A small image captioner, trained from scratch.
Data: trained on rendered made-up planets, 48750 training examples, 12.3 epochs.
Rows from block 4 of the image encoder of a small image captioner, named by matrix and row number. Rows with one number belong to one channel. Each number is 128 + 32 x the weight over its row's rms, rounded and kept within 0 to 255. All counts start at 0. Numbers have three digits each.
After each channel's rows are labels from the 100 images, of 14976, where the channel reaches its highest value: "responds to" is what is common among them. Only what is clearly more common there than usual is listed. The data: rendered made-up planets. In brackets: how many of the 100.
# convs0: first 3x3 conv (encoder.blocks.4.convs.0.weight, 112x112x3x3, each kernel summed), inputs 0-111
# convs1: second 3x3 conv (encoder.blocks.4.convs.1.weight, 112x112x3x3, transposed, each kernel summed), outputs 0-111

convs0.24:123155170115113138109133108112155150145162154104109087145150143021105090080159124132150125111109096182071182134171191116092137125186133077126200117093145203119092135143156134115181108107128137115150165097110123151162128138154152167095085106077168108092102106115146086139156076123100133099147077139159103078091095139173118124113090165182
convs1.24:145127107056117111120151179130142075161121145197124136199183148093148135105137162071141108190126118071156175113137078189163184138109164147137168084137089071183137122090105126109114135141050135097176115141126130175106132076133103115148147095131147174114126135133110137147202104165147112119111124162118116095176162123114199142138119137098
responds to: gibbous (54); cracked ice world (46)

convs0.46:103129078111076091083113131105103134100136088096128049122115173104115199081121113080122116116110116134096051124142178093070073109084112155096143152129173136131180094118103083126153114069175134097074110110138074127096107125119120120103181087159117113138092090092122116101127157116182150121116118072066143143182098134168162123160138132080
convs1.46:147188129127132163103091141105104104111095091055161123099130119085151152067142137118154136133175092091076098126166061112130120096142120121060115127155115102135121096082188051086141090132221104087129129121054159137135108125164091132168140141136155119130165125128145131076076141143144190091125119135106138138152123129103180180080075137130
responds to: lava world (80)

convs0.1:089115147153088091123081110153131130168139143104106092095123110113096124103169090115093103088116087133114156076099115172119103133127089157100171138099131124126144187127125149122191083155092120141197115154137161135150123092121104158114127082101138110072107120057155100124195119178133109160173120171111231099153155154117076064164080076107
convs1.1:206158159100142177103089088123158098139091061146178116108220130144145086116075111156118176082162113096055111099143129129155143138148144042102115137113120132164119120139143116138197116125129131146103150086108124132120096153051126122147103119131112190134142088123139141157087113132158143083118209180118073114123147172139135091157120139098
responds to: banded gas giant (88)

convs0.43:081090165090092112080096125127125150117140139176093103081168118098119197096103162165084154107092080106099151080116082143188160142105123134131126116116112059128148082114198150076117062100117056064109108151083074124164118119126175055120158145089101106070163135133137159125130106125151117110160151139123178142152132129131149139177129108141
convs1.43:081146159076159130177100148101151148154094114096142137120119107138130118118062148211105172135085062184084121146149149121116091149134149051069131134140121084106149095098117128150157081150121118185114077143119101123105121100062148128113147089156142101106168108099101115135086072102128141121178141142150193134161080130178108123212119126176
responds to: lava world (97)

convs0.34:115110168121179114091076164106178185067162158173142222120075159161085142118149159122128137122184148114112156140130155100132097093100151164119064166192115182122145116085124136149105127112137115172160150083148054179112108157108172136116137142113068101093086144117054148132162118084130101122106180145151122115153157158142109130150125163137
convs1.34:106090140128111090086116116119166097197153126115073207086173155113152173113106126112123131147213194121112148154135189080130159152176153148180160145144083164142133093146155107152131201154123127119177173120164160133111148125162130099143177168088129136108132082153162131098069147136101147131153114198094140078114163163134141140114108135180
responds to: gibbous (59); ocean world (42); cracked ice world (38)

convs0.54:116165098177093122071117152128148162133116092076083096096143109154143115118163100112100078114130045069077131103149093129081158116121109156108118108097132122122077124078090121104145083115135063133129125091138121134100099132131144125129108078181119088137193137162146074094185134055108125157083093149140125147146090142110129125241114095101
convs1.54:121117138107131099081087136185134125137147153090151116083122118180121134155078159090150159140132136119065152112140120113185124171046118200138122131153125072122058092098097124097109105078102067117099089105143154100180088164176110102134141132119090110087112075111137149090079060095111139105158153165134115169164078141186150143139116152085
responds to: ocean world (77)

convs0.89:125163187084112142097106100140128041180112131111157180195041063106125162123115152118144148159140102097140125070084140167104072176161119159124126136160118184116101097182131096113081116095113123129083099106127141128140130123097150141120109133160159131149130134130154108115133058163155139171065083126119129124144123148160079128042093091157
convs1.89:167082162154115121084081137083084041176124119136105120157185168173137124085147104095119122144115075109126118146124091162133130029130165082103117135104102111176095081137111097133087106111138114093169064126173132156090168123134172112164094152103151138160114111104098148157147188102123129195128116184108143128075134112103133094093094171101
responds to: banded gas giant (98)

convs0.94:189071121065100131150113135125142118134122149124118144168122164132180128123177056190117158170155195102163141142126124167145161141140144096101112186133150093174095175121142115116100114047098168110167133142165114184165112107143109121134149086159143081139156141092180140101153116188127180156111171203179126104139134094116170156091125097158
convs1.94:120104137144125120164144138174096176130098108060063107100136172130098131163076139169140179148111205142116095154132152112168128102192138167144106145159093130168124113191134143095109100216180126102197155118099169162095123119150099150164125167168089110135162140081135147110080146064115169115123146123128125192103112122141188105158099137110
responds to: gibbous (53); cracked ice world (51)

convs0.11:119134100099154159124132124154178114135144159128173097102114194095095130126117088150106154160113089159104094133120152115097095093101197181098137139151079124092183129103132144113086153099126184166193172124091099034149173172143125150104121129126104126121050124115085126133123092091087122079115086131102149108202133161088065141185130121114
convs1.11:112107176122154137105104148151162112099086110173132104082125124179054136123149142143098176190159078108098163203083109102078147138145155133135115122053132142118142109130133077106095075145083097147148035158061135138097141093093116096126139098134088127152134083151158151160149143128111122127133191137143078091075092173138133100093163153103
responds to: crescent (55); cracked ice world (51); cloud-covered world (49)

convs0.63:187172112124115127065083149144139108141162098192140174115139129125151134180158125123108137122161144105117111127160152096087138129161121119120057144183119153119112081116068168082080128135104138170131103172128149083145126171075110138114129165133155065154167143216176196082141097164089147125170087062138121119092163112152087168165124133117
convs1.63:177137088176154152124104190127103155097068156112117162123169150158159150163123160137138123062137173132096133173122102101123093113121134088133114130201125156104127152141159145104117142106162132138138077162125093080084123153110107119086092159094136166164130111153065179172168179155167130184153148179105081137183138121147084053109137177070
responds to: ocean world (100); full (59)

convs0.88:123136084115092146093076130106167120098111090050096113083065140134077114128149135137134166138165084083086133134125153123144152095069134201125120109144107100133119125074086110117119073125105075112153189092121115108150115167090139191097145125165068108121055110155118137106087141109122085096188135092124181096091129093088135067099130153107
convs1.88:113105112142182156053126151139101165121200099123131136126128146097103150103084138198098159096135199080113111095076078111123092126135155155215157126115115129092149102134142138167084086188221158130143133106134107132210130111125138108141113125108134129117127129110086117098157198089115158165131146129164105123173142185140122115126180150092
responds to: moons: one (50)

convs0.58:077118119081173122067076086106101153096200120136133133136066130065146116085100085158172144114123077111124140129140079115088085160165126124140092105171139122120118149178106107146140079157125112108079132094082107149172109151112166141085093072089034114113117114094114106137095117122069128129110088159085146114146098098094145067104132135176
convs1.58:096080167150112144114093089141131113145153113154129141126128122116145119078112090154136171140136108087113125113136142127187116126139125130113209078088082110093127135153136143149072087172086141103150085102143191149095123061184152085136055135123063104153123103148156159101174138097123126185133153117158206101080169151128064093169094174162
responds to: moons: one (50)

convs0.20:170154087136177160138096113128102139083168139135132106129119130142113178097051107140131112169145099141089151102159101121125184159044100130113140139110080056132148123073105135138103075157148186089141130112138126152085109130114119143120124075135098096132140145103183106156152169090164200114103142140175129146152070125143083194093099117038
convs1.20:137181135123111154140153160114135194094064127154165153149099136107119142179152104087067135073116095135193121135088144122197126092077147177117138169157112165130141147141110120131064112128148100111154099072160132161127099161181072156140190147099078138113166134123130133154155159121113116158096172202151075182180110161114166119111090110099
responds to: cracked ice world (71)

convs0.55:126118139116087153175070168157134170119110195125107168063110087132138159101113115134162167107177050157164121069163108065146080147094088112138168185141074164124145158080148112060103158138157083126092143099088116130105097101116102138073145143131146147151120104110150164095157090122114114087138121111126092135097110147118076122096171201140
convs1.55:177152072165141117151055129135173189101139106120108117085121096103088129134139158150107190122193148114107093143216138092117102152156129121130088196103153159177119145159136146108120196079078128097161153143097110089126139166133127155146133162164153131142093095107071119167149123080089118129093120133115184093101107128138104207141158182122
responds to: rings (86); cratered rock (39)

convs0.5:124148144158141112138140142131133110190144137131128217113150108127106092097115123182129141124099081106099086063123114060103113148121137145115067134097131181083118115116099116094161169149127125161157123142206174128103120116111069105129061185121098114155156144146074063208090172086099140062114086103177127133137134126117146125102163138081
convs1.5:118135059126091125107086156104121134161118079194138158157155139115100065109146148069106093069156160152143134192097100068156138141125155075114088149121127215151134155090112138142131118072098127098107085142138114134101085100147148117075116167080109090083085153107103124177081143095116174126099079138071097145158132150099064122109149112145
responds to: moons: three (95)

convs0.98:183069140129088080039071146148112137086122115105146159151120139144133182160148093148127176139089123113114153121091170089167153086124168068170088144101071109101147150086075145111099114201121099107162163145172129139074142100101138125139074124154145110170099093157144167123126111107150112047201114104153114174135123118124095119132137144097
convs1.98:120169128134146131090165147148153137101119106181090132128127155109166117058158105154062173113143136112109135112129123102111119124138186118190113065148160115098131094073105110102128140064153113133159080172110068095122113117119048117191097111077164146117115145153047147098224196136125136167118120115144148155162141097147117077155140123118
responds to: cloud-covered world (49); ocean world (41)

convs0.97:130130058142123110130126105160173096136126119123103144122095127124163076123106109101117186154157137062103132077111076117218125081111114121112151151075098136152053073130134105170163132110077115147128145087141171150182075092113166044153131167157108112115172165128184104124150144152165100135129121103131180105078155138098147104079159145163
convs1.97:167133138105148092119094164078105095172106110113122157201146117165123108171117168112143135060085108116122132089121115102151097131080118091078152108192075057155106143160132102156169142189181093128121166087137118096165120162108179157171126084135159108107119162146125099072138145183133150145055128125199127131133134062117130092167155123109
responds to: banded gas giant (57)

convs0.33:115162126114118138160167162103150142082096187148079151116165103173118119097101122147118093131186099135084039095147167108128079089148083144153148209131126098107118160101119211148178175150166119112120106130133151110130129109155115168150078139080184115127115114111044100142123114134157127105137097107169082176115091073106119149099140074154
convs1.33:077075086135100079128157108185088121165115147173126149105126118090101112117157151089114080145178090180156164167181133120113170121079171083085089107110117134109105170090146077066185128102078147120129099115110086132120109134099120122101149134125076104124065085125103161112104147147109133172121092078118114140162128081138058172109130061090
responds to: moons: three (51)

convs0.17:068100135144106194139115105096176093156157135159090155133111113170175054120109104103061180066120141116144138108121076155135098172080143089154155159097074129125142159115134116120120136135135097142211138140185124132151097037098129139142112073123107099095151125128149157172132089120102125103134152187180157051152130161103153099141119140131
convs1.17:103134119115129122161079097127089118196105121106054164139122103083167140104138126147116123116137171125139102077162136130136171222097155082085104180101104179173133094180171111162098143158100118187091167092116126174156121133126136110162146082147191184075127078151088087084146136114148089140176149157119126082087147134134156137116161122163
responds to: cracked ice world (67)

convs0.59:122113128152095138116129118118112070128132141148128096073128078153106129124146128093151105139171127175162137088176156124152099169098153233171157132119133120141143101090161134117136113114139068082126154132101153144093163095097161174099162067095180110128138112104137107123113127088132136123233095182072124104173117179116196056159153154119
convs1.59:144129087156116155134168170158091092119118106184126126123160167103141151082097113171184181154106193203142171119149150125115094153144096119162155131101158153169180131121111136116137147080141106115117130122111170121122123114106147105129070112143141150141102116079119094095075089108103169111252116150088108121124126085113159090208120197126
responds to: lava world (100); glowing rim (72)

convs0.35:101110128122106121112108125128131135098147120109154118139042074184139079082099127158161133146131105117097113150097124136165141127128110129148102074137151087112112131150139084144076126106084081095178186097080135161208117129077162099123101132107128145085068106138113150107145124099077107055168168084147219132065123135059146132135089156110
convs1.35:124133151173131124114176115132127143125138068148088083119083144129100092118108088215166170114093146146145137176125149143079112149114126169165133132160076128111106136173076091114079127145144133072124165113151172137225103142172168124145139094112145123168099090137114119100161123142164128101122161113184236147087133106086073129076147147137
responds to: cracked ice world (47)

convs0.38:155100156107092130175140063117118096135125119122071084133116161092161075127185108205091109155085105121136149141130127062164160168101117130122155170115145088148091076137107148172139145145134140115096130085099140180137117144093133061106143122098092092111195089123106216157118076093104140083165172113167134103108142161126098132078159140075
convs1.38:171147143139091162108114124072110123155137083101096144135111155076133150169164077115152066146069087116140164136111153105120170102112150116131114190134087092142118148161120091082091147173114067163131147106114092184044121129130112081100127066121111109121070094126160122127107099167143137111119170135154106089130109044141200102153100079167
responds to: cracked ice world (71)

convs0.66:099132124111115129087099192136132110138079115093128157154181093169132180123070160123171117112174131079076107097106094140186135211079106123130114106057122134090083152142144204158149176103114089179142138163108125104124181105105117111162147147092150086136110113149156100196151149112129122098109144119143162110156093149153209115125098074130
convs1.66:082102087074096117148081113133139153108141134150172145119091147097111090131145134133165159158124113103105110147134199174100146133147120115130132117135008163107143137129159207092093166140125153100137141154150165130169169113175090164130131192142046086082121151107106121173136130139080142119172140084091185129122147088108137103175102151073
responds to: glowing rim (69); desert world (33)

convs0.0:177141142157088135136098109161108098102131135112084139135091117103170127125135142214136109179103065148161129116167101142127172135109131122163102125047099083182128120129137111121140100101112104109103128122057088090212141130111153167108120127133153105146158113117200151127112067083091133089121083114144191085123144217088064110145113121118
convs1.0:114120144083180110116205095141151124116176120125171099168065108091134115164139136117154136162122095136128130132132105149137150136143137131121095119141137106151152177180080166126128143131161162101115106108155183144165100157145155132171157148098170076169134135107114096167167093069166123141185219169191186152138157061148159153133179182174
responds to: cracked ice world (78)

convs0.65:154184069162116140095138113152109165165113071172091130189180103121132149161124137155106121149130117073151090173089091141068144119107112199131146108118148129118085148084078134067066120043179122162131114092131114128136102140125094172100158085065120140140139113140083098146134162094086131131091156110161098121104131099051088105127107103103
convs1.65:166135123170124112159144127134096150127144160130119068122181139076045135077094146112085114085096127133127094118080157120131130132103088074113125117119130128146151132114110153106118148115093138114138099160142134084127152155212150056133116102102140120212099120132143146072097148116046113073102104131116191118205153116102095172105110073064
responds to: moons: three (58); ocean world (38)

convs0.15:127113100120128134084144197141066144113124122168084119168143156187133180149121105096139136157097169117113146109144130156169086126109116191184127204120151110090074092119128099131071068103153123142159101104155151110142112138188135130160092106164142137127096153156076073158146158102088099131115168139178078162125051188081106173129133115147
convs1.15:082118130062119124077126128157163105117094146119121144126115117148054080113152092088146092122188123106129104084136123154144107111127155181186061103143123178103160124108124093071076152080114117089081098094192110092145137080171183144112119189100088159104130083139122119167123115125145138180102133123127096186127077106135137129068115107062
responds to: banded gas giant (72)

convs0.22:092107111129092101139168117100196183189092072130089169093092131139110079161124148122102147146082106130149166132110137201165129109104128189121108149075072094192119177168138121139171128125132099177121131177081159207174151159140088138163153129138122078116102110080103168134136157124165110107106087124074114123131099144140106134103101070101
convs1.22:151107112156149165123158083159162139175050098117116173105096162112147100098145122173072139175140116111130154082141099074081130152077121151109159175118105109105158163095171126083129106160134178130105168082116092155177121131080049103139151116141083155151113125128075106188133098149076120141139151096158060128071113114137183104130182115101
responds to: desert world (35)

convs0.42:124138127139115137145153167160146151113114124104156096103108154168140096117128063164145139133110115091156107163148106173108147105104138171111168110105171110123097135158151059179060090118072159099121140159130153108192129130181100079158219118126158104162113131135109128112171153156128124139075153081125166115049118094060109074042116150109
convs1.42:157130136148129132103136061181093137087063144111150152147114146157096090131111151117122125151113220123142129203113145198151138133205114136086143101118137174148176172117120159145130141152097179099125130138119120139150158147121123112169139110170154160128214109129069051117187206123096119070113089151156153118086133105128119110091104139145
responds to: desert world (52)

convs0.12:135094093121131132127072113139108116095136094162138105132115139053089161096085155171165129089105156152101092090113132064136073162153149123068139149079117099137146119091083205120083155124162155115131153114115127118075184155182136132122084164145206138100094084120112131115118085179088153117069080141134121184164146163136105105156065131146
convs1.12:156122113118096169058094135148200146110156097177091146135139104172123118121130179108036132167098093135131154161127121130126106111140153114082105106061156139150108165088120133075094129149137118111171067097083184123086099092137069092087139198112085094143074169142150132085073152078092136133120096130103141129128116124091090080099113127117
responds to: cloud-covered world (83); rings (78)

convs0.100:115125108205106130130172150110180010126131139120089119113127149153156147085173069101144095094131090070076135107118115068141119177110128123074104091143112138121103126115100141129201131137081099108069076139159108144105178084139115124100137119132133103123101160171097112143112140111148134123150126120083107204129088099115206072154130115135
convs1.100:092133153110141155117102164097098072162143135129216175072138096138150123145149138023087109108164030160104166173158131097122193148114103130065168165161118193100117094111110109096083132118098120145122126137137124112112154130159177151141141130133099133119151164102108054159109102119112118145149152173128097093146135137100116113181132079098
responds to: moons: two (56)

convs0.57:136107116135091144127118085147130056100146138157113163099168134162089139129128103141178150149163125167105095075199096126158097172126096180105161103159154129191143131126134172123091127132113105151102149188098115135145127131129120102054184131172147087105133194089180096151129128169127124093162108163051124103174147137137225127174100101121
convs1.57:123072100100172122146101194121102096111147127091202148138103089113128088173181084102121131116129162140129114158135125148141159089118120160097164159146179154180165099122136134109153140093173147123130158171160185100052139153131097132166129166101108124129143088135121107138160091152131142091227147194110095105140164162079125174191107179158
responds to: lava world (81); full (64)

convs0.47:167165139107075066136085188160183113104120152072099143154168172123142174144110135126160123118103172101114185144089091119147163092139081117170120133096132167176106143182062125122180130157155139147160166121150082157140120104126110105088157056144108127160114086133192129147180122143117131104135108062084074131126149112139176181119104075115
convs1.47:143158135138186094120140215145095150162125202097184138135166132168085110148124142118156156147114132077132086155156163141098132173095130124136184083176131135139109118139121107078157132158200144147191115105079133144138116200116136135129054152120191168164151157117090153173150086183162122124120128124157119206122141104136093092139119165150
responds to: ocean world (98); full (59)

convs0.3:157145086111077106050131174152104106140143109068068079126110142068117141143121133138138117211135130192116140138129077132135122124121087159127141124161165145099149096086146203171146129110127119151122117135186149131098126130080136171169076093115162095101090088149113089053151106139210126103082108136136172116102192167162115148126111126139
convs1.3:129146115132119122060168118173132071110054107134154117118138201119106131080107157077106129192141148178128144143120122165071131133173120123120071062189198118126152151146197064151117120161124121124129138097138129186167157120111096117157110131132083095181153106160133126092122186129167114087134118130177122163106078130089143166141131100076
responds to: ocean world (40); desert world (33)

convs0.26:088136092119160143145148148183098123169067127117117171147107106152104104084115138044142085122115147107133101170100174111107192182117176087149129103084109101099111145117201175180076111077124136106148135147154106157104134118103145108114103134107123167097177167135068111159084139084140113138075081121108161149066064094147134116086130084095
convs1.26:159114164096097084156140106100098128147078163166165125138089187075119114144171106088116069142098122159145108118087124171101179071095106183089080099077095142119135089059122154118139172104116143118131097215163107083113146074110101115116141083110165159107134199103103142175100140154107127115125066120166105120129119165104113141138071101130
responds to: moons: three (100)

convs0.40:114158077202110134117145147138135146163173101094125085156116098095073069117133150079147097103144189169155116122097151142135138089139116097124136125093122091130132169144049077110172147184173144119123081140085141142108153149220126071159155121121133131079169161147137086133055149097138112131172176188129125117134138117146138174105184120094
convs1.40:181119154100127156125139090102118141149086070123112089097144128159134144152117109138148143167167133147173131110067095082190134156115082072118163110147132041163154126108124112083169107103120174186116109146110113100129112140142130084116087092132096095154156189144118148133132145182098138186088204075141049108110146146162095167123184091151
responds to: ocean world (55); full (54); banded gas giant (44)

convs0.37:164119171154158095096131161134169168105063062132180150114118079131136133083172123107140143088096173114172170123129126060095146186168114144169128135099088128177093064138094156125124150099112108140088108098102128191152092104156049141078132096103103122131102117115112104160113163107139150124157121177181153185121135163166125099061153150160
convs1.37:136106168093154141134146179151028117110102079139128138113149116181140123151163159128088107134198150090139162210095109121140134101127180125096071126173194162175161131192091106100147123136147138131170175136172160128113096111086122103152157106110184143119060131153105151109178095123119108131168118111133100149105147071100152202122120118129
responds to: polar caps (66); cracked ice world (34)

convs0.19:102130128157117144085121104167124095097082144147209028116079114068158074154142080105112142136085142117116116170142059167042152103120141111151158131118176118128168124144123103182199109108109123095190129136141158125149122162110132118119167157103159138125160092151145125134144121110159101124177201174151125145118159175100158065126119121127
convs1.19:139187172141153110170089060155155132141133116106168145121150135125152144128122051047127108088116099128108094204153102100130170093085138150064150133119157074187134143181120089155102170123089127142146115122127169135155137128173167153080118101168128111133093153153156171095088167086148166176181159123139095154117148168145154106167144107065
responds to: full (63); ocean world (47)

convs0.67:105199105081153143186100147108117145151107095110102145147085088078114157102123108146080164162101134105106166113138066089107128076144113089123163124125085139097096161151160150121129097118114120069148130149130091109153081121159148129137214097160132098095144084119119122066160119170147114113160172043089141094045150152150098120072096095120
convs1.67:162161172129158104116137126088189118082111090136148146179139139139072162115120160153110144119163182092187140133124161070165154122123163133162152132173120115152125092149172154142215137129112144104134130149076122156157171153068144106171169124117123124132087116075105115132193186148116091150084198190113092145087098104163101093098076152146
responds to: desert world (99)

convs0.70:109120140141080108171109130147140075174094124133098124122069086194150226084046123138049150104143136111179122100143133132164097109118121154081100114113104122149117114101148123170105187141119096122130074119146111154122114084126139088072090135158200093128120113114134154100130104086152110084108140131074143067095210123119130086133112149145
convs1.70:130134106122136058108067109129125113105123154089110196156130158117047132131112142075127121116161098150112093120176133098140122113146130068057060102074110125143087134075109163172115107129130159116112097121140129144111092093089163109164124192158158079133132114142140125109155166150066077080181132163150109196096109148102099167139104177178
responds to: rings (96); ocean world (54); desert world (38)

convs0.111:168097174092121053143083139142128121094147119162074137095171097096106115171146122141128076114133189165068117097147135096064106151144151086101140118114152159120132171075118134081134095155097156149132117109115175127092084139133104155122092108115083077100139111140132059126111159088123087122068186141094084111124185103156108119195185083161
convs1.111:156160130120145148158057119135102083112140133146081090136126108145107123131167128124119116112158071109182094152142088111130148103126132076047217108131175112095115135105121110111158099180094130125101113143124108125093105082131098054135071123094088069130104092129122089073132083100068203123181100132128063171116145150125118167133135089161
responds to: cratered rock (84)

convs0.32:152125097139116132155096136140064128153126167118077151131078131109095152139129165100106169054141120126197082128111096111108125115086146141113165095118113137161174181090149124132112120193124204101132131139122144153132118112142059125191107102152050131102155136099122124097107200112178111111035128121093138167065160121088154120076118096128
convs1.32:114115186100110142156087053141071114147148119168174112115090126134114096146153136085083100158179103171160127074142115074156090120177128123121115136147073125110153168078186108164175115141102115108071159142161136099145104117161073143167160199119130132113196129113103075141153132122117135180115151080065099174106120105164103095142136092169
responds to: desert world (76); glowing rim (70)

convs0.27:162088154109125199122155145169101084122167111158168123134131166108132106159127088194108144133146185149135191136172086098142216105133170114132170116133120153158142146126048150167160112096106173101189177161124167130144124106130133186113152154113095131140136073114139128110151068157140046115089119126152104116151097132086097173145110172084
convs1.27:132081162107203151170138134141124091152090094159171135090075142128134071135186118089166107157031094143145152183080118091065128127139157056070140095154121112148121126157115118139125095115139091120116096110091098170100131087125081095114092075175099174125104093126143126095169169137120188161142128126113123136147166176124119100144087112160
responds to: cracked ice world (96); gibbous (57)

convs0.41:139095144177087109104128102190133071155134187168135156032162151108149080135121161121128142117118176127155129102165074168194115118094083185129132138138129165162148139125134081146175118124143086117133115143172104160161132153167128128114103098101171132077168161156093131120141108177108159122207109105132123132221084133087129099143102177113
convs1.41:115136186132136156134129157127159133119151133158120147119144168146075107140189141137180168118100147157136141102184180131188139194076183150157184101144138131132102110068137160110169176132113107116092121112155114154112178174187100172128128136097123125113117110188181109140085109160089129106146182149095101181144123147185151113196199177127
responds to: full (62); ocean world (48); lava world (47)

convs0.8:120144116099125145148207134161156167056050142086128167161077082134140129125127038122132116128123145152142135132192089143115142129091093125147118132152155095129076102152081122128124209158100160134177096081136139156142136131102159133103199126100207144102092103061170111132149142142095116103124065127156131178103120132129123153129081151100
convs1.8:108058119091140140190184142080152073138146195108099123159143147056102146170098137065145138132130142107139140151174094138125187191110195102089143138143098129096085127069091101093087144114112088118133147175106152146101124201140086162116131126092168095110186108116155099142142173096110169167100143108109146132141154094111093139117103079144
responds to: moons: three (99)

convs0.101:130108079090107089153128084126162145121136143097149111126154175149114160108146091084094115105097155110157091132104099086141140113111120133100151186117155141169160185104134057103170071134111168119133136197149128044105152109119080091170144135123128105105182085126120176123164102142145084088100116163162081087065124070174107120082154064154
convs1.101:166147150123150090218114097071109089107167100092159092109136138118099103141100108065113120093141076134111085137163092108119094124123151128125143134180160068104126160068117137149145116148105167139120121127093128169197116159112167100113146146114142143136157107068151099111134136171153158172090092090101048120138157201117105184096126048099
responds to: glowing rim (72); desert world (67)

convs0.73:064130113103139128147136122107193133139128124102181093094181163062110097093155153177170124119096141101099157143094129113129118197168154146077161086141092125145121096115109083142129098076151113092185166069105114168165070130075158109095131081123124106129147144175099081096138144117146124106198119083145142138148144134192145146070142062138
convs1.73:091137128124187108133133179095134115072102111162125129111196111127143107116170182165147090132140131167139111164095078165113172086125149151070169133138151191168197110199126121088141071111110129096152125140100099183111141080092202063162127107157127126126119156100107122115211127168141134137113152079135117086174130115087148138109156158154
responds to: gibbous (53); cracked ice world (38)

convs0.79:150103133084114148103110169170132133152093145119163118104166064110159118094106113216128160100145067141174135113147171171164144085121131055153141058139122132138192105080131152186112128093136110096095123092152109121114113142121029137173118166137170146110151092109135178070137147141152098143125129128140140168169069127113099131068083143103
convs1.79:142140095070159131131128089151108136130118141156137137113107110112122132162130132127141071113172111106116100121139173113111121118115103139067094103124076199123158088116198188152112104077122126106151096108126095164153085073100114125122091078147177125066147127116136211085142178116139147127062093141101156126094109146137113086199042083184
responds to: ocean world (76); full (55)

convs0.28:064055095083110108164201073116172051173142093094076065141138123118107114103062171107085186073129118143150145106136099130121097098146112113118154208131156131117116052160086120139132161109127088127147146103123128110109156157115106156176101169145191121127104131131093179172122101134107109108143135136103077099089104127162130132155122131127
convs1.28:159091111075064138136214078087126137136140133098117187097067166112162086141089137118083104126078129167154156083108096127125150099066175139101099061099158122070115113131132150132130157121106069110147141106112075103088143115114100145130127148141145146129128146154083077164106058175132129135154147104120104098133196094083152092089115171099
responds to: moons: three (70)

convs0.81:126131138125110085111198091097146145060134132180085139092141149106157147123103110101110142170143117162181174093079119129116136113130110089099079157132122137056149173065072158117144119099112105120148082123132139137144101109105076189179125099141159080143086131106105073126117180115090134139193076074107077103069101097151093102081147129152
convs1.81:098175094127148149148253133112092133109084051149063142130103147124140150070158137085122141163154120113210153107117108113135157183138132081120144143096126119149095157143134106159173110093075147148105102133084099132146146102082143155153121149115122125176152111057101113038133115094146132135080111144150098135109115133096104112079157153088
responds to: rings (90); cloud-covered world (49); cracked ice world (37)

convs0.53:139141144174145117161095057101086075098107069141126142103135083126074082120102179156162053105104101165130114127122103048158072111101100122142155085135093138111157137163113081171144091173104153146119156140127164100082088116136066123081089154092128125138131044087158128080098111113057106094113151168110123133101143119127162155120126135146
convs1.53:174126126111163135157050079096138124104187139164101091124130134118143178182134071128113098143101139121129079158139097095104098091061118167091150125124203112095199165125129115114142131125151100108139144119125178153108121133122162138153067138089134103145075129139056094040189157132121154122155079143125081193106172123162115136126128119160
responds to: cratered rock (99)

convs0.108:145144099186111106123075168167125159129076107093175085063126118127151090121111114108155108103157117116114080082099101149099152157088101179128111122119120105120085126050156078050123088113084097141116138075108152104103084105147123180093133108095076161145117166097097135178163117133098168084129088150158100170203130150085143156105130089098
convs1.108:105152156116161127112095097144106107121142122093133102159178130132099151115148133125124134107151116104099113087145141125190147148121119151176086130116170117189178088123122097093122132085082102060138136111134156125139112063219113066097079163124089122131048141100171027097125110124117104121137165108139081125176075088142136193089103106156
responds to: lava world (67)